Rows from block 2, named by matrix and row number. Each number is 128 + 24 x the weight over its row's rms, rounded and kept within 0 to 255. All counts start at 0. Numbers have three digits each. After the name is the row's rms in percent of the matrix's.
# fc2: MLP down (model.blocks.2.mlp.fc2.weight, 256x1536), inputs 871-937
fc2.13 110:152137128146144141102184151136130132165148146181155136166150120142121111146117137134141114122188149129135139143117140105138162124224159146141125115115085136093126136153121175125101136139145146142113131
fc2.14 109:125115127135120123100091133126106144175090113104093112114131115080114109150133117067118125104144138144114145163128122152143148096168132102150144108117117130111116109129115118134110129175111123141108171
fc2.15 090:143120130114140134113176152137130128117127151135135110127137064092145130090155122140119134084142117114122135124131089155100144093154132128160107135140167128124115148139157098100154141057149162110130131
fc2.16 096:138127138118130111117109125118117123104121103109107060154132094085111080129106102128156099171136108157116136122107106128127123131133131154142124143140124108122162134141117121164137129099120107115151160
fc2.17 112:115103128129108120101073149122131161112120119165129122115114155142106079134126131115132143124068087136154160087121189126125143078029156117113122145106106141128112136129143126099160129117120130094094142
fc2.18 099:146157091157142136181165159155123136113097115163101137153112118136116149107162109186169122141067104138153100123144168149105146167068118107141111174101134142118149126119140119123144129121118125148144132
fc2.19 093:130124155131163130150130122140127158154141121108139112093107125116112095127173112096105117133065114147131103130138166131117128167054105124103160138103158124121143134104123158119133133112131125127119119
fc2.20 102:105089118138114121159149165149148167141143105125107166146105134110149065144153139139150139092157143133124148182105130130140149136222142154111140120134098167110105120140176104131129111132112144119125164
fc2.21 098:097157112088102140136101157134131118168148130141116109104098137156119163121127126115154120153124119119102135154123115115089110147122137133160150141111133114121102113113132138102129093147150134086122119
fc2.22 104:148120129072099134145098139134149149121114135109128128086148119118160137108134131098141108106127101135111117125119090119103129079097126105099137108117090131126121090100093130080123136077126133145125095
fc2.23 101:099086112097107173128145178138127119136117129147136103143156129090105135141105131136145129105106213103125135168114144153137134173108135154136127144136168099107144146134140140094147123197126126129130122
fc2.24 100:138104134105125121114091120162127126158134114121136132158136143143151102156122127102140106134145117127102124130149116121095101080084116133130156168110164081130110124143162108146121125138152130128130161
fc2.25 107:133158151170136156169138097128138095147159137109102126130145136121157130131134114130123080123144120120123125083151089117153092160104095124134119161100147145135144146108124123128121130089156143122131142
fc2.26 094:129156086148113129121130112122152130084164152190151119123127138141133129154114119157107116112159143121129136198144133157129110149072133089077116144151134129143125119116082125114184125147142105107083117
fc2.27 105:146124094133137111104105087102163093128098084157117124085129142132130136137127125084141109099095122123112158127135160134116120078108116112121121116103089134121096099097112141138131142109122116114108135
fc2.28 099:157114136135117143190128159129144111139148109139139131137152150133138109137133152146121124158159096143122150122147123145117123171057127135138134156143129124117141106127112140129124152151160132167147095
fc2.29 096:131129124108121130119146124137181135136128142110132161087111146124189187112144119105127161102124124119107141113106182135127145093115112127137125089107100126148106141110131155164161122130127136152136159
fc2.30 098:150152131122122156108109102117121118105133122158140118124114145141159133110139104112126144132117108092138078139110109124045111108112135144133172153114177126198116126131143107142118160193123144115123163
fc2.31 096:130117136147126133127180129105113140118112111094134121158108084123128093101132097164144129162135109107108127129109132132116110098126183142102150153127087109175130136102110125101132122153131128132116139
fc2.32 089:122108150129120118125159131113150080142128107144159158106106127123167129139119123108143123118132103099107125129086137152114141131094198121169135141149133098144153149160175145158134119126119105152117144
fc2.33 108:155107155123155138166126091102131119098142153137121142068143109144145135169161127136082140141125111126179109111117097105131121157115135138137123137168143123156122159124106126149139135114148153136089140
fc2.34 105:083119146150136122082108110088122143124128099131158089133116103137188108128129109133110116133098077136156098145119089118086074103064127089124105138091133143113114110143101150118154115107127135143131115
fc2.35 113:139170145144145137181113135137171103140152132122150145095145126158110100125148161121087146116149163124150119104117155140131137146193136129146110105149163124138135146117127108135138128156115120158111117
fc2.36 097:128132135133145138098135154096145122142131119124150104142152151132091104106113130147135141098092160146135096155119139118139138141114109138130121166139156114135121110144115129120149126095119100143109148
fc2.37 106:107101099134128152148164137110121129124122143111139115117128140141115144141167144115171109146144187159167123141133130128144131143181152114100138161141125143134133101151130109140120157208164138131143152
fc2.38 096:135114102093144133129104144100119129125071098108146140065063087124186119186122112089117110125156137149097132154080093162138096099103148137080130125094155131137113159121157127106110150136083145122136101
fc2.39 096:124071149128153135132130135130107092151121130132091129145161152122112163118129147134124136168179103168152129159093084104139128159151137138111124109102085148131140126139104136165139129103162119131142172
fc2.40 102:171096092113128123136084151129140135134130126101114134124129131142128144118106124152161099133143108094139110168097123127138126111153139120112092134122142152112147100117124173129141139141094120118138117
fc2.41 102:150099142054159127118129108124140150098128155146135107141142124122114172130170134153112144133119138130142145123122136140156122160105106116155143161122140133107093155141114126142106104137129109137139124
fc2.42 098:143138121112148127151202105113158109115142159126121150120103119117086156146184164138114133107171138150165143113146141163122143124100112117143166123115116120097136166123151127130166099082120144153115098
fc2.43 105:122101134145094125059143091090149130086104103120126157156137115137168082107100119117165150101098137097124138110113156110137121110180130137116127125141109124162098091121102138153146115157160096137129171
fc2.44 100:121135105112118134129106118113131121146098121120095113111096118136162141116072119122108128118128133155126122148140128094131088111165095136102166139142094108115143132123154150172153140148121148130111156
fc2.45 113:083090146153157119076145117116101088108127110139133139160091114124156128120127106143124076130156121145134135148126135118114120088179140150064145102125061126121119078119134112112146148120138094102171112
fc2.46 105:117113132158123134111191157121102104067116120121136151108147150116131160146082134105143132090123183087115112105113131102081107198133099146076135110104077135136128123161147144075157073104110115090138125
fc2.47 102:162146116097135102160088124122143177121118134096114123130153120116117133132133128094140124128134140157116161180096118147094117152135094100111139113129136126152143098152102146134111132156101086124121110
fc2.48 102:128112104128136117111180133099142124135105143136104106159117121122144131167144108113130105127173161144161149108103140131162129079148167107129131160125137107129123134146151099141128162126099088126086123
fc2.49 100:141187128181164144135143160158140151090150124153111139159104123134102140157153138093150169127143177157154124165124139136136127120209126149108088158172131126171119156159169145106196128119083139177126136
fc2.50 102:148098134108079133143137117150161140156142112147150157139116142118107124134111108088135106122150094126108144166114122188147158127112140111162138142172152153115111146144154131146114108171096160153117141
fc2.51 095:143154126164134138121169154124134132111120095100137095120156098121147112181128151133123112139132169101095112076128108106174137144131161132134121105105136152097092122138143136111140122145133124078142178
fc2.52 104:148156120126105121096131127128144143126160108139132125146118134153167121098144120130127134157127112161155102156118158147163092114154086105161121100132132121095148137159127087118114159135122131106100123
fc2.53 103:138123165091115136123116148145156129106128158132141119122153121117159117150119127108114142125144159113109179117128196161124160152218135132144149089122140138118098143147133088144103175144127125165144182
fc2.54 093:136127150136135130113072108153140132139114143097122107118140110149109118136117106105105096147090140105109110150146150119141112055126107113151127115093123159109118118098129102108134125057097125117130096
fc2.55 098:113110134143109143088140128142134150124141146097137131188125134121120149097100109102141161115144129108117113097121122099145133094084143112080130143136122170182146105111120139146201128154152108180124089
fc2.56 109:168138131125139093106120126129154105136131124068144168109120140138115103128134167125148134137127117155125156121171182137113109135105099118138163152107116115093116100116108145160119115063114134150127128
fc2.57 099:101107163100103148127126113107122153078107095102097142124140158110134118101123115107136154138105117143097126154123155122141088119077100132138120131110106122114121132123091140093126159098096116155132080
fc2.58 099:135117114145135091081102142108124093113126120072128171085150114115121155122124118112086137095107131148140174112115156108114105141173114121138130119130112107109115107148134133085143144120131100180100081
fc2.59 107:132137099141140112134151145109093118180147146105115162125122147175134198098104145104128132132121135120076143165134144091137147107148141130119148098115125134162119135096121137175154131134119103118117167
fc2.60 095:168121135160155117188145124136133099151144106118134137148138123121131142098106130096161109154142125111137153150104139119114089138104131140120116135088080109103139108084138123133100149134130127147102136
fc2.61 095:110115101153119131143108114132113127159147124162157133152142105113094083093119129135128136150111101147142136121141113110160129180138126128128092144135153178144144117121140139147115130107107103182097086
fc2.62 098:113129139098112112174130097140127114169106123095112133125129140161114138105141123089104169070165147162102118149147128107128131103127151132113124117149121116135127107150126134123107141086112108163128115
fc2.63 094:095108125105118139114130146150120158139156115112134124124123140139105103148123122191114104127116161090173106108126165099192121127188160107097139146104139123118112118131129164148122120129090125120082112
fc2.64 091:151098146152126154167147164103129156090119148127121101129135090128137092175122151129133164144073127097151149152102109138197126137164092139098112132155120132151099138123114114128114141083091135121134131
fc2.65 098:167133127165144124139129179118106096139136161080158146149140122125156090149101119103077161116131174150126142129152149121098133151183147132108131142115128139146116141123146128094116125130164110128166086
fc2.66 093:102091155125108129158109104142123135123121151100120109118150111137150108113148114105093153127129102096138136097136089148161117131149115120132104130125112128136136139139114129113138106106145131119123153
fc2.67 094:156119140090127112130146135100136144095130147114113150134149128142188160119105116111123106095092110167119129117127118126146081093097162116177147144115139084129092142141138105100095123147094141146130090
fc2.68 103:142146147118123118117117154114083129177122157138131099155119119116113120124136153119070133115134131159098120153111112129114140116155140115135109104113101136137134128140113122170131097173187125154132140
fc2.69 105:119129113094168114110108115150106107171121093147126098097161115156119121117176136127122103169124127103120141157138120114118127132129134165149150135123136124130125151132137110135105109136137132107132099
fc2.70 093:149120153112134151119137117110123160129126128085121143131127122139098143114118134149135132162125115141075118155121129096169106134112166126139136153137099152106108096103131141138076144139142110140139131
fc2.71 092:143104150144126124175139122148119084081096117129112155139121140126101140092120122131089146078124128100190098096110131108139110179096118129129146135119143136147148137123131139122155163155150093088095132
fc2.72 096:114136089153139144134105124109129118104165118135124139096061122146126123135132144153128116164151146147160185081138120136117145141096118158127137138133124153121116099138133144129147156099123131082094106
fc2.73 107:139136090079145116127093117107140134116138121083071133095132129088100107136074133096122131098070097115085108150104142147095136060119129110124108109152144126104120100143134120133113148101089127094131135
fc2.74 097:104118115149128139143122126072151107193172143123107131134117138130119136104111092121122151094138105088103142119122146132106129162220132144172158090135120109119100107166151139092130087155121116095125133
fc2.75 102:114110149145161168152126176178146116149108163088131118153114127119156149126100137150127112147129085150124117128139140134099114157193146116108107160140134132093108121122122148128131136131165144113114137
fc2.76 097:138116104148122112134136130074092142151135094075120141128122120134124117080148151109135133144091110146111113088116171136141104169112123107150084109109092152124110160150118089111077129109118139123115131
fc2.77 099:111124132129147131129112164110153138088149145142145108115154120100139098120146124106092103154098185116132065146149119104144093114104127105119117130140143107102141156110117127075144133137130145127128140
fc2.78 099:104142167136164118103119108163138153169146164124132133125136093114134111101116156163146102112152160125173168143116111114124174124239140162106122116146133145136130154117131135118124133128156170118126093
fc2.79 096:154114140127108136149181103133169144103149135104143116113130067152133120125121094164158137156177131077139125136106136123141116183149133164169113144127071122153149130088125125131076152124101142141155140
fc2.80 099:097093115133124079124108146099138107143122130095103158162114120144104103105141118123125096156091127130122151153122162131137119148054117124115137102114121108125133102128118147113119102151118100109127123
fc2.81 099:154130150136144135101141152168146147168132118125156131191137133143118148078149105093096159131184119186111127157179119140098129115109117172141135138133124115138124143156116113124135176102143141117096098
fc2.82 102:114131095114124130084124171153156147135134154136094144153158104147093097116129117151136095150138147124116113123122121124183107132137131146113113124132117139144121144133142130102131142106153121122131078
fc2.83 097:191126148177135145156131144086122099169141106124102148116122147117146169178129128119104107134141114089130111140165152122135132099151117143116125098097117167152124127133137147129106130163119097142161082
fc2.84 105:122189100119126155094115156060124100132153110153134100112127158110137105172128127139115133182158151142157134124147182160175137154123133122133116141130137141138108113163134113106106092154106098120135114
fc2.85 100:120161119090144099119096125124114127142135128157151142141139136112144109129114124126123140134131099137137128146123146130124140078108161149137133132143090108130111135156175119147158137100131157095125180
fc2.86 108:128151089104172148146095116151098143137128116099141109127118128129130141084152111124118098136114163119144129134127130126091096162178114117087128115131146119142151121139112098143127133156136094158114127
fc2.87 097:099141135114136106100177124126126115129101111151124132108145117098117111138131134121141140133163164148131149171108112118126109192078108144128136159118135105101087133067117117115127126089153156106086114
fc2.88 109:130153142129111093150134115152139121162130140140113128141123117085158155128145109177139132123122131132139131126116102105118126206182137112165137112148105157106123129140150089119157125123125123090125083
fc2.89 103:119109126161171122144165136137144118073128094149146139117138135119124102112105101119085121189143113072161146114151120141101140167119131112141155128122147162147105134120114106106086144117133133140152140
fc2.90 098:124154101151117148078153151095105136177128110164107157132178131138097160155106119071124122130113102120102129143140124095159173101168148115125128102065150118114110166162142127115164138129166124101114119
fc2.91 102:086122132107135144093123113137139150156132116109125136150153121108164104149172131131152108124126102122155149117148170157152146107089156135148127179119152117144158138116172131142121166110140169126114150
fc2.92 109:135114051175131176151122122098107125148091142104108104150125132118142151125149120162121125124137146143169154073130149132146143223071120120102113136137077102124117159103108087110138124111080138109126115
fc2.93 106:149117161100138144146150141143142104143188162139128124123153103112139132151128118116137129131109111132159146111094139101101141090158136103142106161133120120139136142163128092137101086097086128146106141
fc2.94 093:109145139133126122122149130114077124110132107159147112104078077137154094126139134135140137112148133124120136122123131126093115088136126148146121126152097128155137146136170131124108120139150128110106149
fc2.95 098:142112107129128118149102167097151124139147131142143109175165107143086083130147158141117131085131126128163131147149158133127144137198124115150081122122122151107154128137123144148137131090135122116118142
fc2.96 094:107128122144132113118130152142136129109129126129121123178156095121160169151115143139106141094113108131141115110128166111138152173120168115103120130113107114135102132123111139134155097164140120149112119
fc2.97 108:144130141131118096115101143136134165116115112092125104105097108117135157077146137136117140120096087143125160100133167127117116112050115151130127110124155143154117143124132098135147129112135143149107143
fc2.98 095:123129135122148167106089135147095099169110088090131120088153169176121125134153125077091136143135123128099173134161107122130123131094120163080118082117147130104140135129101161145114125100103127123143107
fc2.99 097:142154142157127132109138138129111117169142120114141099108137146119133190122111138113096097089126109114106116160111139140135165104070114119106139097140077142102137113145110086098125129158124084114102142
fc2.100 097:133117162084113128123112116147127146099104136109142103086136114107078118112108093110140127113121086099133152133125163126117109165084115126162128139130131120141132110116125155129171139084123099133134150
fc2.101 101:133118126122130139133135153127110132131107126075136129108158103128166158150137124144132125138131102110132180128120081166137121175163146142166140158149184112139127154128119099111186131091123113151147100
fc2.102 105:120141112165100113131135126135109112156130142140133125140150126112130125093128138153133133113118160131123099140103123166167130136110124142110108141148114108134131151136158130170153136145113126155122134
fc2.103 102:144159101121151107119094133104134121146154120110160108127090149135143129147115140137146164116125117098096146156124138138135150141127113109114124116092154150145125117138128143107141115196103138111140143
fc2.104 098:117096098097114140108094132118116165077152134128109130120141124110142185144096091139124116146147141113135123146133153143123157112120134102134189114124156103142116125136121096142097077109124094167073134
fc2.105 096:127134102112114094128146146120129128095103115120148142160117120145101077117163134143115145121123126133151083133113091133174139115145136124145129183146170090170128083141139098166174129089110091108096141
fc2.106 101:113133123153097141113146112143123127125117107123134119074116135144140146102124136112118139159131151129100101105128137138166128094118127145141139155099155139081119122138121136151182148084097171096121151
fc2.107 100:149159144137168130157126144127142125123119128147123122127130169122135114131142111158134152158121103126161112154144137082098081149144106107116076152139139136147097114115114102134144131103134114118083098
fc2.108 098:110133148099135148143136132127131091144137136113108139082129133160128105122100099123125117157146149171101120107119153096160174119067133131147153124098162121078120152100132125110092153098172137101161110
fc2.109 099:149100122174129104088133139138118127115110113170167096106105158099110108123092129102140127145094086128146094145115130120134117090130114154119118142119123105130126126126132132182131124050102146105077126
fc2.110 091:106095140161126130120172115139152131130134134153136146081146151126068125133086119126193160094129183139126101129121134094146123056186116122125132136111124138132123112132148102093115124117122136112103136
fc2.111 095:122155115114117151118132082093124104080111145090123107102095125148115137105135128088097122132142152121117110112118125135162120091105119119138138118137158129142120098133128094132099089110129126120106119
fc2.112 095:136124129127103148098143150109116130111131138121121121098134112104123124105124132158116123113133135079165105115100139113126105158058116118120120113114086151132167148103105125087179135131106116079126094
fc2.113 088:094107102123126145140113100130112141140094104113127127107140122108177138044128155158129109094125122132120093129152142127115134111108123137163126113121135092158161133178138112124068121175151133175146122
fc2.114 097:169102159161138138123139131129126152152095134175124132155168109148101144105127171121093135126122108109131095179118081106147131138103123105123143139129147120088157119137133068140140160099126085092145065
fc2.115 101:138161143106107135189146151109137135126110121124120122109124118096152137129131131186156107132160154140164068117154114127185157162157118144175114152127132127138131123164113143122133118140129134122107182
fc2.116 106:132124125117130128135121146153127122135121128118132145159132155158145175131130151152170146125127118115133132108165134129140125186222122136145134142123115135160141085151133176150148108152159133172143150
fc2.117 105:123121154125157137154161134140134143133065162140103132056132152140101111165114138125127137155156136176127105169111133143147101182116124090117115141136184105151131136113150110150065160143125123067118186
fc2.118 103:136081110132137098079116159158141153111146131151116138163104150147122085120092135138151145147121103119095133099177119124143135115137118132132112149119130145116136131119096154107179109161133137087175154
fc2.119 097:148088143121138108118112140135126085181172120146148117143116150140121115131130129128079131139158137112086092159108106139133127133184115161165160107151094097146142141157126115128154116100152107137138148
fc2.120 100:116116149109136133157110103126085096157102133123118155091112100158148152121091147093178113090129134149141141119136116099118140062056121128144119164112127107149127107128147138157130129126149121112141124
fc2.121 105:140151120111152167123127169108160148118156154126122137112137128133113110126127110127148155119163129126152125144139158135102106156255136145118127136148162116130146106132111128108145091130130137110124136
fc2.122 097:165071136138127126134094112114113123079116098094099155110118150081130134139127093158135096153104098121126148135107141134101146144116156109120086140127130081141106094121151123123116110154132093084110112
fc2.123 104:091135153122109148162118097092106139066112096121148122099115143123139136152134111130120095124133113100140126093151145119131143126167106127120118116126161110117131136115139104126117155102128161111111124
fc2.124 106:141110134107147114129083113120112130113116108153144127171109128112132091115142132098103128118134103172115149160106169113122144118129159133091111131097091120119159134113108160124123142137137107113127136
fc2.125 099:122114129147123144120177171139134127098148140138156128096118131112105109107133120116102131118105150139158116115142110081196121134139130105115113152133143118106147116100114103135162127103099129114109085
fc2.126 098:143146123114134117102128090148151125152116132135135139138154139122099131147124141106145124127093121141086093132147140135119161093085121156144151116153122125135135106158154164120123108103131120159093149
fc2.127 099:109138092138151140083159102106151129174146117139113130102119127140124134133110156111133096154095094125080170144149138147141141136159141141102116123121118123159173114122162150161114147161121119122129124
fc2.128 105:103098099164113137163171133131109119083091147165111132134101127130161128138150102148087100139104124157106143140127152133150149190123155105124124128132116110112139117129134093112132117146103165066177117
fc2.129 099:160128105126105132142151137118105151121101132121129160158123126140114123126141115145142110137144112143135098145152163159101131180181128136150138116116144139148124118122134103143120094106118097108145128
fc2.130 109:128111162134145121100131104109150108135125135152127128122135122122144099087156141107133099099100207137126126139110115121146121069082116122146152111124153124157122131138116134120165103139129110157094139
fc2.131 101:106119153111156130091120153115143122096142118120125114161117159152138102100124100146106121154117173181097126158127164129174140154084108122139132117116092115099104111131091098086121115087112089175155125
fc2.132 099:090118071130118176147110149128139114101081135115098117130080137143155122161160094152132120134108118097143144092122080127122118182168119108132070139127154127119115110094126130120106153131109105131137097
fc2.133 100:152147163097089108082104131137128142166083116119134136139114133106176105157142124139120118147093136136129109118119166121112111182089124120124137112146121147119158138113134128108150125080118117107101183
fc2.134 098:110144113112130079107121122126138122131109101134128158111135126134132140144131130149153140120134112131076154124115152095163141135133138137144146141136097127129129120181141140144149103199149108112124125
fc2.135 100:106117128142119117144075156153119134118143127116120126174122157136166098073119113139135133132104124119119136113139157135070160153168134120118091162150138108089124103158134133108113095153128103151170136
fc2.136 101:102120095103156134163130116134097123173134130146175173160155118102145154140138142116110128116107136044126139146117116139104159159148126143096126127156164121130112138171132140087128128139101149110140088
fc2.137 105:166144177126122112123141140144108123140144159079170146173094119118113161130120164138127096118169133138128159152159112165157131192146145114109152125138139134144151125117126097134150107132152117170132072
fc2.138 093:120151099114112144164136139123086101134150148139131109204145103137126154141151130119114102136096142133128118112128133158176124143069173110124103116119134135116103120169122111135120072196108125158113095
fc2.139 098:101084123103127170207136078137141134095131178078125104134141120143156118164142119128119143107129132119124100156107142145132131134132152098149138114139129131110135165144113118154175110106145171137151158
fc2.140 097:128152110061161097131114106118104136149127097151130125116095094150115122122121132163135105125105115138133147114137157131085116104112101163154134154148135163145133144141142100170097101150116126074134112
fc2.141 105:106138154122143109115121104133141147167141135106106150150151147125091101062071139099116160109122082112085177076135111104111112085062121102118116117146133121120158153096106173199099142114149143136133127
fc2.142 109:147143110159151143118174125085133149082135125138105142097123125127114114123118125144147153159154139133165099077093108132172154156214137112128127169089120124128117117135152142118142139132108114092112160
fc2.143 104:127128169174161124124142146104114093112108148090143134084106073127090175151132142170161106133138139099177110132131118106150091113149120170121107142128125171121121140088127136103138114156166134117141121
fc2.144 095:105140140123106122148166132124122124127150116132133115098122140109105188158117111143147114149130152155155127141121109128155121099122137125132149139122114132129139115111121125163108105092136131124080100
fc2.145 104:127160112145155142125164134152155151160119145092147138152116129128109099163140175122130152162163154186155102119111160152105130171181117146108134125136130158089138135120128139113093141116129130109128116
fc2.146 092:106130104140158098097111160113109122053141121133104114130112150093144159125137118121113128133126144163091158115122135142063131157138148111109129151124145100123122143108108125118137110157114133094127125
fc2.147 099:121127107139142133105137104161127127130148121119167159168132145189133107137154106101125141127119133083138123157138125107132126180043093131118128142126146115160159117092137148095158126112120083161148165
fc2.148 090:137155124140142161150163159074125110140126108163128114087163144092126092116111132156124096140117092112154090075106123152092159109113163147102129175108164103097070137158130110111174099130121091096152172
fc2.149 100:169049106148155116113097173126160137115147115131173139129107135118114110099141174144097125131144157102133136134111125116117139121055108157132166154111138122121116149107147121128152088171119124147098134
fc2.150 093:135152165139121128141117104132133113137125101114097151135112129117145140134144097146190144102116094131104166175142131148133093138106140143159119114153126113128150176134151133131137125156138121132148113
fc2.151 097:116124092125141142145137143141135164150129118127120115146154130120120099153153098128115106136163142149170121130120115151133148101165114102106113137131109135092144107127134146120134140104144132119125078
fc2.152 092:116164161106156140117066149153158127117138145131125102106099153174145118132120158088143153081124130140142090179146140146045163124047108153135114117125117109142115140101125125118103090176112099149111090
fc2.153 097:155141106128093162161093119112151110141129121076119121089123120123122136103132127147182133128136144161145128166094143146084139128126121104168146144123113080108138124134131117126082149170092161122121088
fc2.154 105:126129138141156162144155139125169152081183145123141151128112111150163151110162128179161123139129116163140143091135147159162120166162172118167106150141150134109115121124149144166083179118148127125121140
fc2.155 103:126114138107100151149140128128119102180169147124104129131141120132110116144136130150117134122153125181147158164124140137132096075184118135140114148148191136150127125122153151141192074152147112121108116
fc2.156 107:129149112168087126147115132145156124151118153146104106158125141121132140134113105130113093125105097116113137126119126102108131112124105095167132125137152132085111061117113111095139127104138089167132137
fc2.157 094:135164124136121095104123123138078144089122104132130109140120098106183084110131133118137172110115174118177116126120145137128125066072139124098117132130140140148120111107114147155069138119113154133123124
fc2.158 098:124141103117125145168113092149161113096115136105165155118140137167122148132152157154148104103118127140132140121138121136126095156079121139132085161129152157099172143152159160170148130090149164106149116
fc2.159 099:080097114112133116158148117160112107105140143095104124153114149128142140151147138124126158144124093146148146085118134123098105135115087142109130111118113108143142140095118127102125175037170131147157115
fc2.160 116:132103160130128111084130092116158125092127170095131107146120110133145151139106129132137120148086155094108138087115115120176129117116129124130122125098122130137122124129099137105189129122144123133113105
fc2.161 096:118119117086113153112145113163139142121127099114127151135093125141136128134099157134157146133136128156111130163095148141142103143166157108129070147175110137141134130133141162172139124163168126126137163
fc2.162 110:130150115138126123145130149142136108144142134156147148147117103145158149130142103150143132102081119137144119103130153127131135191100128094115104112117121115127138151128098158128141133111156177119086149
fc2.163 098:111181130126148109120139131076126134165154113125151163139113128143122153100176136171144142099183143139132145089127164145140137162144143116129119122157134117100123159114115156134081134187155119173130122
fc2.164 108:127123155115126134123116128093128125110147128100117124137125091156160169131097127094112108106137110124090094128155133088122086113196121092121180155085133113133118127155115110130157071096148112119164121
fc2.165 092:123135094149145156143098103067117138131135186145127107071100142119122119109090120148164131114119155122173141160129141150139120092085122117146149167109135117175117108134115097155125141123122134143108144
fc2.166 100:175100149110142144142125134120148136122134129103128103176163129168123105144129157123110170102129157138117099128133117133095100147169119145145159143130159142138146140128123144105123117106159157140138142
fc2.167 109:121113169125124142117150141139133142112147135102113121091131122116134125141136132115140124123115171113114087134148144147160122093117127156160102105151156138146133128119115121133129133079127104115156150
fc2.168 091:084123164145149148137125133138121128142127113116124141140143065134118113158140155162057116146153137095122131141121172083147128175098153156082091116113135114130131129140152072136143132155118114127147076
fc2.169 093:096122136098103143125113097102095156141107137107132177164122141147104078144078108145185107104125119117112143085132079131102132119121140173155077137145080074125109148135137111150058128105140107143140120
fc2.170 107:112124119128137094136107135116125124128107147122143148120129117143140135128133126118129118135093122098165125081123145130135109149130110120152155124112107119099132123130125076087152142120155135094137119
fc2.171 095:098058148116145081096138146158145118138127103165144137140130135110165088166133123116158133158153079105147118093166116130138127128159132115109153162134131136118135148128149154094109072145099142126141146
fc2.172 103:148154132125122145096147150149096158106128121160138142146114136091105137123117140107130146125097080129077187090148099152131163106045105149152148134128113132140133139127131148169182176119142125142145120
fc2.173 096:121148080128148129068154152129102142119121102167142127178119126150100098126098186145119145116141168131141141088153139101188133102158143154157151159154113121166123109135140138136128123151124147150097158
fc2.174 093:083090109107099130116142144112090114109114114131112078169153142129107119132118147151145144196091101151152164156125119143120141150172142149103127148096151184116115138123098157139127130142090125129168173
fc2.175 115:114151132118159123144148154133125107117146126083146139137142136126123075117117127162125152150146142177135138110153143107167098162205150165090135122109088149137166128116136135111111136152144138136114156
fc2.176 096:102143112114123105093107135135144116125081151082159151096113159090142142117152148129142137177157099142132218139156145137147116076063114147131116130146093093135142149091164127214138156076143102138104115
fc2.177 093:104119204096130097144126136105135130167143123133122152161133143122143124084121109113133136124150144153153117144135139121174153061114120192139119149151139130161151111111138154117134142111107142181105161
fc2.178 103:140175158184172126098164126145114150133124120103136139130180149125116147175117125158133121184116146197156096152151146112116129128136097124131071156105164155100151144156131181143103161145143142136150176
fc2.179 101:111116132100117156121146126123137109135094110167133119159097121133128121156092132087085140132131087107134149137116095112156130054110148139108118103116185115162148088105141166152105112139126169133127132
fc2.180 098:154129106094171142109085153098123114087096111137144146106110089124093110117164127160107125138131130152180126128141128166141124142172121124161147148129167121138130108142151135117128166116130147146163112
fc2.181 096:164132118116129168140102112129152161125124130159097099091154109113133122116109115127125135125124107112132106138132106159131158175128131118111111169145130138161149180109130116098128123219135172123127130
fc2.182 099:095077103115149141136124148114122098075114145107109167116105156117136158129173112120136121145115130134136157154129131113098113186185087154116146159100123100093083133079159130146111139137110097100086136
fc2.183 094:140127105133103105137137088086137108163106099121184143130117105134131130130175117121125160130119156155137134146138118094130154116170141132135141114133116112120102126086111123169084080060101119199130109
fc2.184 093:148156152095147099143136116145105131134118143181136121128130154163111112101138163138118143140130118182102152108120147112118130124151110138081136136149129128107107110136129138147098153112098133144124154
fc2.185 101:147153142144138181175140111099172153111091126151117140089157115168126141164114140117134197073163102135127150121134125156152129140126140116160154148132143148130129174150084135201142135153114128110130089
fc2.186 098:118115158078147107169115120135093087120110114144148129101068152117133142143150141120111132154125119151157110149103100168077176101133095115158137135114183108114131114117150153109109093085116158148145137
fc2.187 101:138122146191095162164159133134120148171117140164132117108124122096137115141128104132084116111134122142113135129111090101161110121143132147115125088098113118133100144136126131117128117135131142128136114
fc2.188 100:113168139080105111088108126121139109133143131115112122139113151147135114150143139072142111146165136118097123138134132118108118099175130123128136130095070149122119149156133136130120125130133110146100083
fc2.189 108:098121123102107133096126108089088090108141122158153129125119133135161104126123115138150131147131122107143116122123136121161103156213116131110123119147121124101134099112106093106156135191128126130099124
fc2.190 095:100154139124117109095115134132141127119108156141155099172158116110089115130124116118146146117145094135100149128132092145131128102207121143101102166121122134128135127122168190145127124107144106137129110
fc2.191 102:153136116089118127162113121138141118120139107114114139098105128117137113125130119122119153129124119121067091077151118105069138101171143172119113117130120148117127151180136154108138114125135161169114137
fc2.192 095:116094134160123079137134118117144168093151097146128151100102109120123103092137140129120133118071124125106142117119124126128149170038128132141133128117131125147128139164145075129155117132119113132122131
fc2.193 100:105099131113106127147132123101133147147129124126148124111114154156144165106133135116153132132104149128109137143142106136131107168083136136138136117125112093112113109127141135058127124110133110144087145
fc2.194 098:089144153096121129145067070126116131140089100149102107089065137145136109182097117147107106074142142166110147132164129102084101130113127118135126151124134162136119144126109144139134146133118161138116125
fc2.195 109:147101198179113106135166086130128129096136130134115118129132104100108157101123133154145151168132170097110138148133114101133143141144139123131147104108111123158148114113131122149131108078119140153112109
fc2.196 095:145122118144156154080129134125130100176135095166149111173121131096117079139134134137137129146101106137115142136112130142130185100144163122119153139111144094155138117124113123121094137125129096151098099
fc2.197 104:124124131124140139135169126169164139160120107154142120139163148137102088168132130119121132162156121143152140098125138155147132152202131137115129122129158134155117135143126147166131138123142099117104113
fc2.198 096:146124112064140150097120136133126131097093132126119172112138141113147089122149097145129144122111144143144115129107144138090142128103123137112125132099134117139142102084094130110156126057153155143107103
fc2.199 103:117153163094127111104105135113148113110146113120148137164146114115089174155151147144150138113131124125158099106167135119100131156132100139140127141123091141120135144141135108131138117127157135061137101
fc2.200 103:124146154149138132104134125125156116137147122143156093166141141144153121137106114129138135121072142127139104143140161099139104141099146125086105087108119130113114152142104130067116099110087136098098111
fc2.201 103:088110154168123131142125115114107157112147131092101114128150128125142159098132147110135118126061104164114114115151133125130112124086102105117136149114108114123092137132126106094166107079129150130139160